Rows from block 3 of the image encoder of a small contrastive image-text model, named by matrix and row number. Rows with one number belong to one channel. Each number is 500 + 25 x the weight over its row's rms, rounded and kept within 0 to 999. All counts start at 0. Numbers have three digits each.
After each channel's rows are labels from the 100 images, of 14848, where the channel reaches its highest value: "top examples" is what is common among them. Only what is clearly more common there than usual is listed. The data: rendered made-up planets. In brackets: how many of the 100, against the usual share in percent.
# convs0: first 3x3 conv (encoder.blocks.3.convs.0.weight, 96x96x3x3, each kernel summed), inputs 0-95
# convs1: second 3x3 conv (encoder.blocks.3.convs.1.weight, 96x96x3x3, transposed, each kernel summed), outputs 0-95

convs0.8:488475473485487514446514506540506493478500564454461496466498516584494487475459489492495463496528505550522476522497483486515498496530478500525494493479520533469495487477516499521516504462512476505495462520524521491550505494483558502546523481504525533491512466473502514515509489467494491494
convs1.8:537518488520490503508538482498485465499463486483486471531505485498500505479475527484493532518505527467472501447506520503481519485545514470529531462504490464515531540494478458505493501497486482518485441503465510503488493473482534443513463468499508502474521495469573472470500501496495538451
top examples: polar caps (76 vs 26.6); lava world (40 vs 14.7)

convs0.65:531458512532525470478485497501501509490487507511489506488510524473564482560525539491495486479491469470511502465488504533506534453495492506486502500475499525523516466542457490504505507475500514481500509547471505489563468490512503437473508488490499496543484482489456476534503484534534534521
convs1.65:496484511467466476502487488496484438530470468504466481480533470506484467480463529527489478492486501543462502529475457480522469498487449517518519492504541497492492492504465519493512455518494508547465484466479449501537466488477459500496467470495507479456486499497501508484508516495463506455
top examples: banded gas giant (98 vs 14.4)

convs0.70:488489522501493475506495497544480487504474557540491482474516520488464501504515477481472483497474499565525483536500487531492503540503523464511496534506500500508497494489487509503476533476510523541479437489543509470474520461530474454550525492507502511500507492504465576492495490500465476470
convs1.70:519476507493472493500499480510481443504433512503500500514541497527485516469539511521491482436527511506482491449532543520479496514499463514533507467490499508486522553494455489513479477476519469444468490526486494553470480523478521496492452531504493465478491505504487499494497510468495521478
top examples: banded gas giant (95 vs 14.4); full (62 vs 25.3)

convs0.16:435508520528446520496493503487488486498472452507507532484429462535529491517476485507479508517543524522467505511471524497502520432497520504513527470495499561542488495512528481543513488514510525484510497520518492501515481547455521482472507487499479485497496465494526490497513520522505509469
convs1.16:513516491498513488498488441532461472509456552487479547524480501489511527461542534482522511455521492499489506521482529510479446517486496473488494490505512473463501508505526525505539473558515527473533512482495508518513476496463470497554476498499456533496493483498487488453473525479492487473
top examples: polar caps (67 vs 26.6); lava world (52 vs 14.7)

convs0.33:524492525487497504508473506483544519536504519508486502497530510491528513503513500446462463533471493490515484516501496507486499468494492506491486482532505509531501476476492542499466491511493478522563500419520478442486472576471536491521532513543513498507522506508449484487464503503509489516
convs1.33:430531468484498504460486537542483531486551501495483559500483494498529520522476509534507521498502507512475526517482493486479527498515487492496470486483527466471470486476503473520459501503559511485501446521539513487489486482504483454495543521493511477506483454556489504535503518517491488492
top examples: moons: three (57 vs 24.9)

convs0.66:470474490445492518468512508479513522527496493481490509496519518477534491464496486501521515496511473468547480489480535495515506525496458561498478488482481505522523445530502497497510533502489456457508493486529465516505530530487478555489491484500510501575486536504489512474478532495509472557
convs1.66:521478497507515511529477550501501484478550491468494505496464497509499512465493480482487467504550498521462462470452462497541513495529522458519555455509451497520462504505484516480454497495499503448495520498506503455521505507492479488492522465516486492484526468475519481521474441485489494478
top examples: polar caps (61 vs 26.6); desert world (45 vs 13.8); cracked ice world (34 vs 14.1)

convs0.37:505533554494481535519530462466490500490491545502467492452486474534520516536516505492461445525495499558456488496517485515541462550492501510465476520485495512511531457513525494494499516542517490476472487522526494492500481517506474475511502514483478474482516515512480531482451474523538500483
convs1.37:485468529505483493473474489432509496519518529438490518489515536514519467476506510539509489506467491503496520495502531494526500495496492516528468536498491471502507523489479538522495503514533517457539468492481454492490467492523502493505504484516486472548468524470482464422463479475478478463
top examples: banded gas giant (64 vs 14.4); full (55 vs 25.3); lava world (34 vs 14.7)

convs0.54:519535525524518483538475493507513503463488483510475547538486491517507506497507469568473474510477487514522510486430488492477530502467475485522513512516495509508456452519495524500461470517539521529461505497512492511493482524523493468521505489521517442472550516509521521461500507495445496491
convs1.54:466493483457509493470457479521496471459502522526511527522517497493526478483513498485532552485523514525463563481503518543503498517488482485492508498485480517483537522525552502517503508541509510491553468525472525476432549512518497497492495521508521515529509484493516478460518535495472534477
top examples: moons: three (67 vs 24.9)

convs0.64:500547526536509497492505525503492549537487463498506498505466469478492531510478519532472476502503473533489520497503473492486483478469491480485532457517547468503482497531475529538522447516548504523517482425505497472525457487503518514508496523529496492491492495491482494570512513476496485464
convs1.64:443525497485515511538520537512518521488493515516488523520491453498515489552497471528488508486522504504413526491467513507492523485475514512493482441483534471483505477531526495506482523499475530482508515514522540496482524510518513510514510516471511510531521493492490547560551480476508479542
top examples: moons: three (99 vs 24.9)

convs0.22:508513556496466572481515486515477550496485528520554509469516509475459526470501494471506515533506464498469535485506467464482454483488481505483512525524476518515453539527473489476464531486532477508507528448469513530503484498501530503489524477496528498522485520489528493514509513481472495495
convs1.22:463477481516480517502492505513505472497465481527467528538512523499443474495519528542492497493464509488509546457506472479471530461491548497449510485472502526529480476502496547524464485492494527480549473512507539474506496477528501506512515473486473528511487500485455463510507461477498454513
top examples: cloud-covered world (66 vs 14.5); gibbous (58 vs 25.4)

convs0.11:512522523541517490556474488509518456491487540486502534521559485512514526484483498501503502467492502509488541496483484499454510463460489490497524484503515490528543507460506495493495429479475509545492501497510509455525518469544466524521544494507499488459508474493520496472515499467536454499
convs1.11:498459510487524493505435476519533496471460519494496506492458532499504498492533515521521498471556543490544471528468559493513503525482473485513494472467533482483488514485522445553476496518496481493478506524496508493493506527442501464501474491490500491511469471504488487524488527527513546515
top examples: banded gas giant (82 vs 14.4); full (51 vs 25.3)

convs0.42:512461522460542489509468454482514517471517544518487522496525476530527502475566501483473527519533500549525469460481481504477527545509505494524485503516475507491503507472490487487466535482459529531481468547526484516500535503501499507545504504468484492494467469495501501485471485515491461541
convs1.42:502466510511490525475489470513446471498462510479507473485495507496512429498477486511520519477485473518502513460487483489468485467483501450503492500473514461472470543555448489539482450474523492484481475487515489498454457506471480481483470491482494503468507514502463534493474491476489487470
top examples: banded gas giant (86 vs 14.4)

convs0.83:475484435501504518481511555510495500533509481485525504501486478533515507478486495536478482514501511486494485519471463443523507504502493510534489542485493494465493457499515525509506510503534480521470527538451469511492501480509475541526490519515498467541519535492515537430437501504487532497
convs1.83:461514414496483483512498501531502510490492508496507524481505492528485494520490482494510539539499467467475518493554487459526491455504517504521517511509451472533505501507518487478533514531528476486501530447521491466513538513503521481502494489498543527555469495448520494468513498475531525491
top examples: moons: three (54 vs 24.9)

convs0.57:472528592463564518516509498478510496518471536480497513510532489485501528497516472474522489499463459528485510486511482495506442551500498485519454504501529493486467518487506488509515508565477451472493486461475525487510507502490457517490483500500480550509511514525511505494503513507504473494
convs1.57:485505533539505495490535487470496482543499531547517488553505523555542526525485518448510496504485527531450518529490477509490494467512503524520500474511473453502513487509527492514510510540510510481547534469502554521483519522513552520527491532507493503509461484459526500488491507494478519519
top examples: lava world (57 vs 14.7); desert world (42 vs 13.8)

convs0.29:555484535541529493514507514507469549485511518476452525543508460503519502514490525497522467522448504494486503511504494508462487489497500542507484471516552464513516504506490507499500494489465494510507478545504491503460503522509489516452521496473497466484552476451478509501520461451550483516
convs1.29:522518493480504497517463479461516465517477425496566493527478491558495516497507523538546463478485490468462494535518538531474498502509477545542479503506533506484495509502473470511470475479513504461503488483485506481523494478448495472493516520500492476503481489506525520487481542491534521503
top examples: banded gas giant (37 vs 14.4); desert world (36 vs 13.8)

convs0.92:487526512495551541504537480457500442516530478498490528527540500530509538496505515484532481524504501486462506445508512524493488469492482496479506483523544486532542526469486487506501532466525514477491527506449502481498485456540501481473493492493473527491466489471519504517520445496524531469
convs1.92:507542503507447529502487492531513539447464487470500489467509538513488511525511534513483555490466497493534540551531542523502467455509532521483494528504480481506522475469484502484495494498533516499517525513484513505549509470482537480530494497515542507503501554517487534471495511509539489507
top examples: polar caps (84 vs 26.6); banded gas giant (48 vs 14.4)

convs0.56:477526488466493560499479529491493520503526490514507504497495504455498496480500505504520457460458480488469513551451482502512474510508510482526509518489478474519432519514471571532523456530477507528533474503489523512538511485516483517488503529471473471504500516479544529508472482523517518475
convs1.56:453515471516500500498552539530526446478508515500522491545485493537490504507474436477538518513532521506482513472514509504505481529518493492561486488545484522520471481451503513488498488451507507513490522478510515499502549498455513489518500510522529531521557497487483481474520518478510538498
top examples: polar caps (62 vs 26.6); moons: three (50 vs 24.9)

convs0.74:511481500496524463513466486483494486460527518490470461484523510492511484507463468476522460454526507501550473522496560511507502474475509486504525520493474501513455506454482537489486539557490482525501508529492491479540489489507512446508495473501547478520490528505510499558508498551518505518
convs1.74:498536529479468496493504461461461453494506488470464486502491479505519498516482479538450533487527485513480501473509460508484515505492500484479550467447503512458477524545480483523543454493500468553490490504497469540484494524489485480485499468462472481457497461509485488516487536500494497479
top examples: cracked ice world (92 vs 14.1); gibbous (62 vs 25.4)

convs0.51:508509519510515513534480476496531523486490426505466475496516519507464472500535568497501497496565488517460522441574494528478493502528488485496479478496484502540493512503487475533479515471539520475523511502497496500477523530514488505489456467473483524530470497496520496495505501472470490518
convs1.51:501490445517495510519541538522515486514518537489479519505479555476490460527470475484490466492470490492531486496525508467446489502492494490516472520516476553495534484460478531525485502528512494510527473522487545524551498490518474486527516515501497459509537491481499490538513494472504473564
top examples: lava world (68 vs 14.7)

convs0.72:500477468492491498507501486467501509521492475504527558509519525486517495486526458497485456467484502466548506490511522514492503482506488467484507527475482491492473505546513504508506534512512487462469485515502445521517558469506498478486465510493483485549523516497485491506502505603506476552
convs1.72:479518486478511480516479479534513482480523486503522478491475472487482469491514475497459487578488453479435485481507456475572461485510537470490494470514463491519493478525492469494494475482489485532480512484520514468502462547491500494475501487483473493461485535510498492489499520495454497489
top examples: cracked ice world (100 vs 14.1); full (53 vs 25.3)

convs0.77:471484508520533500529484505513553442499489524492474498525536485519489496510495523529512459510522473529495511498504500472496513511483508492470498479474494473486549505528540476486524472519501469507503495502490480442477482491523533459549512513483454462536505553541492556489470500512469463494
convs1.77:528496483462496514501468490500507558494534578516508523472483561500521474466520508497518520499541517505549495455459526489484492540500531465513482534503534459491502513486512519512486515494511500490493506506517515454490476536514500499495486517515456461565513514486519491511485518530486504532
top examples: desert world (47 vs 13.8)

convs0.82:461492536540546486444480515526525545499503479508467511519475473499523480548491539511515478513464503484499502497473443470506503510448517510516529510500503500532496472520506497478506478502475462514487489520494508483495495536504539484481565456479518440534499494529519490515457502501521517495
convs1.82:492456474495578532494494516467488461492493442539484525505484491522490495506492492508577535483535516475513522507505525516495479538484503518541484506489544482492503483482507510470479483479499476523498500461486468451513454497514517506521475520526520532506502488492501523454541501501520534479
top examples: desert world (96 vs 13.8); full (67 vs 25.3); polar caps (64 vs 26.6)

convs0.20:500487514514528485476436488510467535497502487506479493516507438507516513534469543502506500493457507499482524520505483514520512464443500549490519479523537506505500503528509498480495477498501487555504471502513488443497495499533533492492534491531535490446518512468519515548472495442520514477
convs1.20:539480495507553514489453501513490524470503473527512492488520477486493508491489520544521514466494498469462502539488528544447461551475490524495516489525524483486524499491508499484465524455460532461477511534506503472535534481524469462544515480529515533521518494507509498545497497467497514483
top examples: desert world (32 vs 13.8)

convs0.93:492495537526536507526484499484488461504499469515485424486558525495546493491493513513453503543517478471557496500501483479530476451490513461506518501506516497483493521503478478493485522497531467486498464552490511487507486457500497482479534482515516487541489496534501508527487527564495485473
convs1.93:518494476488475503506495518492491443523480475481459488519517488490492466531500491516494505543521481489545487496516508514564501493457509479474485556510480519496471458511488510486527497492502493578544515482487450489512476455549486487493485491486526508477519472523501476450474520489500468474
top examples: cracked ice world (59 vs 14.1); full (58 vs 25.3)

convs0.50:483500515509508479534506481501561465523481443490551515540498488540501465518510472537505522476510523474501497491459491521468541495499513507512539502494505506528464450482498508509518446528522467508485497455505506442536505502497500520502522479488457456519531479523514501482474537506508504472
convs1.50:469528480475538524503521504529506481506508496562487537500534510511497479479570473511534531453546489459509506505516519472491481475485509501546512507487523531514502455525529526494509516516508519478479553501528468512539499522506518489510503552499467520518475491551515476463505492503491490532
top examples: polar caps (63 vs 26.6); full (55 vs 25.3); desert world (51 vs 13.8); kind: ocean world (35 vs 14.4)

convs0.52:475478523483486540541487526502528443534483507503528491516531506532536490469485493510463525475496487539481484495492520502512509461496475462490528505537483491496490535464514538503492496516509511521494514456492490501554471453485433499531473512539482501462514511527519525457490522531475487469
convs1.52:517502522518480522540452510521522469534525555503497521506543497515513513509528468515470491517526497501536502531524496495499501492466486490518493508528509480541492468522535445528462514513504491503509504520511507518516496511515560504493432459510504537452474488478498498431474488510533519498
top examples: banded gas giant (55 vs 14.4); full (53 vs 25.3); ocean world (45 vs 14.4)

convs0.12:488481534510494520498506485462488515472501471491491514486505508487491472519438513495496498538494515498484510496500507439464527484527516506498514556491514499473470527506497520511508466479558469549501530460484504485469519512532541470489525488514450495558488483501474499536520510468502511571
convs1.12:492515487502495512516477464483496537495472492538543490505490518494460499467515502482509481450486457475510514501449440462496460493506497494516505448533472469483513499475493484489555460485469532533488533478526510490486447515468500464526468489495503478473477514491490506530532496513453507522
top examples: cloud-covered world (59 vs 14.5)

convs0.80:528493521528516486497475490458471560528511530569520454529465521477506498518482513486518519499428469518476508505493534509471486502495464521510535522518539518499474488485500492501495483503509478521508456490496516505481484504489483492466459513507479532469520503494474523557550509504500474459
convs1.80:522479480494482514524513498513489536513526485471521517492493462498498514484532506519480501454502539475463502548531507526455491525503500499496478480495475474511527487528526517518491483502493566446489492492499559524524535497500493513555507466508511500477520521472517485528492484407526513495
top examples: cloud-covered world (77 vs 14.5)